From a checkpoint of a small sound classifier: num experts 16, batches of 64.
Rows from expert 9 of block 7, named by matrix and row number. Rows with one number belong to one neuron. Each number is 200 + 30 x the weight over its row's rms, rounded and kept within 0 to 999. All counts start at 0. After the name is the row's rms in percent of the matrix's.
# up: expert up (model.blocks.7.mlp.up, 16x48x192), inputs 0-95
# down: expert down (model.blocks.7.mlp.down, 16x192x48, transposed), outputs 0-95
up.7,069,128,168,212,183,195,204,209,168,210,180,216,232,184,182,189,207,232,193,196,180,230,208,202,175,186,200,200,166,217,240,249,224,245,243,249,206,191,178,239,200,163,233,219,174,241,192,213,184,195,204,157,165,229,214,127,195,214,246,245,238,179,237,211,183,195,181,208,228,180,156,211,197,245,192,196,196,185,206,193,174,242,209,240,175,200,226,181,221,165,175,241,152,288,180,225,158
down.7,075,239,167,187,225,164,184,195,166,196,227,203,130,217,196,171,210,157,194,196,174,193,214,164,200,183,210,156,244,231,262,260,202,143,241,194,224,159,195,181,206,176,173,212,158,221,255,184,214,237,250,211,189,176,205,199,210,162,251,173,197,203,207,249,213,228,172,265,227,189,165,177,220,165,170,165,204,192,213,187,211,212,134,184,245,230,203,189,204,172,259,193,188,186,197,187,216
up.8,076,131,179,174,223,198,218,194,168,227,179,199,244,156,162,172,188,230,190,172,167,240,189,179,195,167,211,183,178,205,199,259,234,260,232,248,211,187,220,203,212,159,208,195,173,213,192,187,206,189,230,191,129,188,229,145,167,225,270,257,230,180,174,252,182,207,164,217,206,160,154,201,205,194,191,184,173,209,212,200,193,211,191,261,178,193,219,211,185,186,189,245,189,246,199,229,176
down.8,074,235,198,180,214,210,175,202,217,176,249,180,111,214,178,164,165,131,186,175,152,181,242,204,169,228,172,241,237,196,223,215,191,190,222,200,188,183,193,171,203,169,183,216,187,209,290,191,239,189,213,187,188,187,212,241,221,145,232,167,209,209,214,178,253,260,201,280,234,187,168,219,194,174,176,221,206,191,203,198,235,219,193,234,230,241,198,203,193,144,228,173,188,171,234,207,201
up.9,074,136,164,216,199,190,193,219,198,211,197,241,245,189,186,155,192,203,189,180,179,255,211,218,196,169,176,184,172,185,213,265,213,250,246,233,195,173,181,259,222,167,222,205,166,257,173,206,182,208,197,168,168,214,226,139,174,202,251,243,216,194,236,210,176,185,192,214,222,192,139,198,212,219,185,164,216,166,192,165,183,230,217,231,183,176,240,214,216,177,186,230,173,270,192,218,198
down.9,079,230,191,168,218,179,144,206,184,210,263,186,162,213,206,165,214,176,213,198,170,220,204,174,181,216,217,207,229,249,225,235,179,131,234,227,233,181,218,177,202,184,180,200,150,200,255,188,241,223,201,249,202,191,183,188,195,180,227,184,218,224,233,222,215,207,182,257,212,188,186,195,217,154,153,186,191,195,188,184,218,177,133,210,237,232,188,215,207,169,267,186,200,207,178,189,216
up.10,100,155,157,210,229,197,195,242,247,158,223,228,208,206,198,134,217,171,225,174,166,227,211,187,220,156,169,188,218,198,210,253,197,242,250,235,209,139,127,294,213,149,204,190,174,280,160,206,185,167,188,180,168,197,195,192,206,193,234,165,196,195,252,194,201,184,199,279,239,206,138,202,153,182,160,176,235,153,211,180,200,223,211,206,190,150,234,191,221,199,196,202,203,249,214,204,214
down.10,088,220,197,228,196,226,164,209,221,208,230,218,171,219,222,156,219,195,186,217,243,209,216,208,155,253,167,251,209,212,247,208,218,189,183,229,154,154,188,173,157,199,215,211,172,221,235,203,197,227,200,249,194,227,228,187,206,199,171,199,185,223,238,229,180,191,200,229,180,222,179,187,221,181,177,201,197,266,201,180,195,185,201,189,208,244,200,187,236,169,235,241,181,205,171,150,214
up.11,088,215,280,231,169,206,204,207,200,185,196,194,176,228,212,208,207,166,217,193,234,226,228,215,147,219,230,159,182,217,151,166,210,201,239,176,195,223,200,216,205,164,142,174,189,191,115,229,203,176,155,174,217,175,257,147,217,214,169,162,135,153,234,209,243,154,208,179,215,193,218,186,205,231,201,143,238,184,213,186,189,227,172,207,197,214,187,202,252,218,185,176,196,180,179,223,206
down.11,112,216,158,195,214,160,248,197,163,168,196,191,197,215,199,178,172,252,203,239,236,223,203,215,136,198,208,186,248,253,217,207,252,244,211,179,242,238,196,202,237,248,221,181,206,188,240,207,201,206,186,186,198,187,198,225,214,250,213,192,177,187,203,190,138,215,213,158,207,192,215,206,181,217,212,205,196,189,199,248,187,207,261,180,157,215,238,199,172,212,135,185,167,271,211,182,206
up.12,088,146,172,222,214,192,207,237,226,197,202,268,213,196,190,145,195,188,201,197,175,259,220,206,210,168,194,179,192,155,200,243,202,252,248,215,210,168,161,267,224,196,221,202,169,273,158,200,166,199,184,170,177,197,201,132,188,189,241,213,214,194,255,202,196,164,194,236,215,189,142,193,197,211,173,176,202,160,193,162,180,236,199,222,185,167,236,242,245,192,187,201,171,277,196,207,198
down.12,088,256,209,199,207,215,155,191,192,200,244,183,160,197,202,178,223,190,203,209,179,204,222,176,170,226,164,214,219,241,248,238,186,150,204,240,186,175,201,161,171,176,196,204,167,186,255,177,228,231,209,231,197,205,200,210,209,188,207,200,223,239,221,229,196,237,197,255,206,209,201,172,209,146,158,172,184,207,222,183,188,176,151,172,226,265,190,194,229,157,257,225,184,203,179,166,217
up.13,105,208,169,182,189,178,157,174,223,208,210,222,201,139,167,212,195,209,225,182,186,226,208,198,188,147,198,214,237,149,204,289,221,169,180,224,212,190,230,201,221,180,192,220,209,215,204,155,230,211,199,208,167,176,186,203,167,228,206,214,230,223,190,227,152,245,167,228,205,120,139,204,261,168,192,177,173,190,166,143,187,162,153,203,237,212,155,200,172,171,230,214,156,210,254,255,210
down.13,103,191,187,203,242,247,182,198,198,208,241,182,97,189,200,183,177,207,221,207,189,223,148,239,155,235,173,237,239,209,184,176,178,198,182,228,255,188,189,225,170,235,230,137,183,183,211,247,152,150,211,246,199,185,257,250,210,217,196,140,244,175,175,248,201,150,199,210,201,227,237,223,187,137,181,244,160,209,219,201,196,222,218,159,221,222,204,181,206,210,208,179,204,207,197,134,200
up.14,100,171,223,167,190,235,168,144,215,265,214,196,245,169,154,222,208,165,177,190,140,157,159,181,172,219,263,190,180,221,189,212,263,176,143,205,192,222,254,195,156,176,176,193,205,175,173,202,205,185,257,226,195,161,189,212,184,265,193,194,212,194,179,224,210,192,194,204,194,200,199,247,238,200,206,193,194,246,212,166,196,157,156,221,215,206,204,193,168,208,226,217,229,137,185,205,188
down.14,069,202,166,182,196,191,132,199,160,216,202,244,222,261,210,144,248,196,193,241,220,226,199,196,230,238,186,232,218,150,240,159,221,220,204,190,217,194,198,220,210,233,241,229,186,225,218,178,165,218,191,186,213,215,199,205,138,221,190,228,177,221,222,263,130,157,198,218,162,220,190,153,195,259,205,199,176,219,256,174,139,199,193,174,199,90,264,212,199,194,183,278,165,234,171,174,178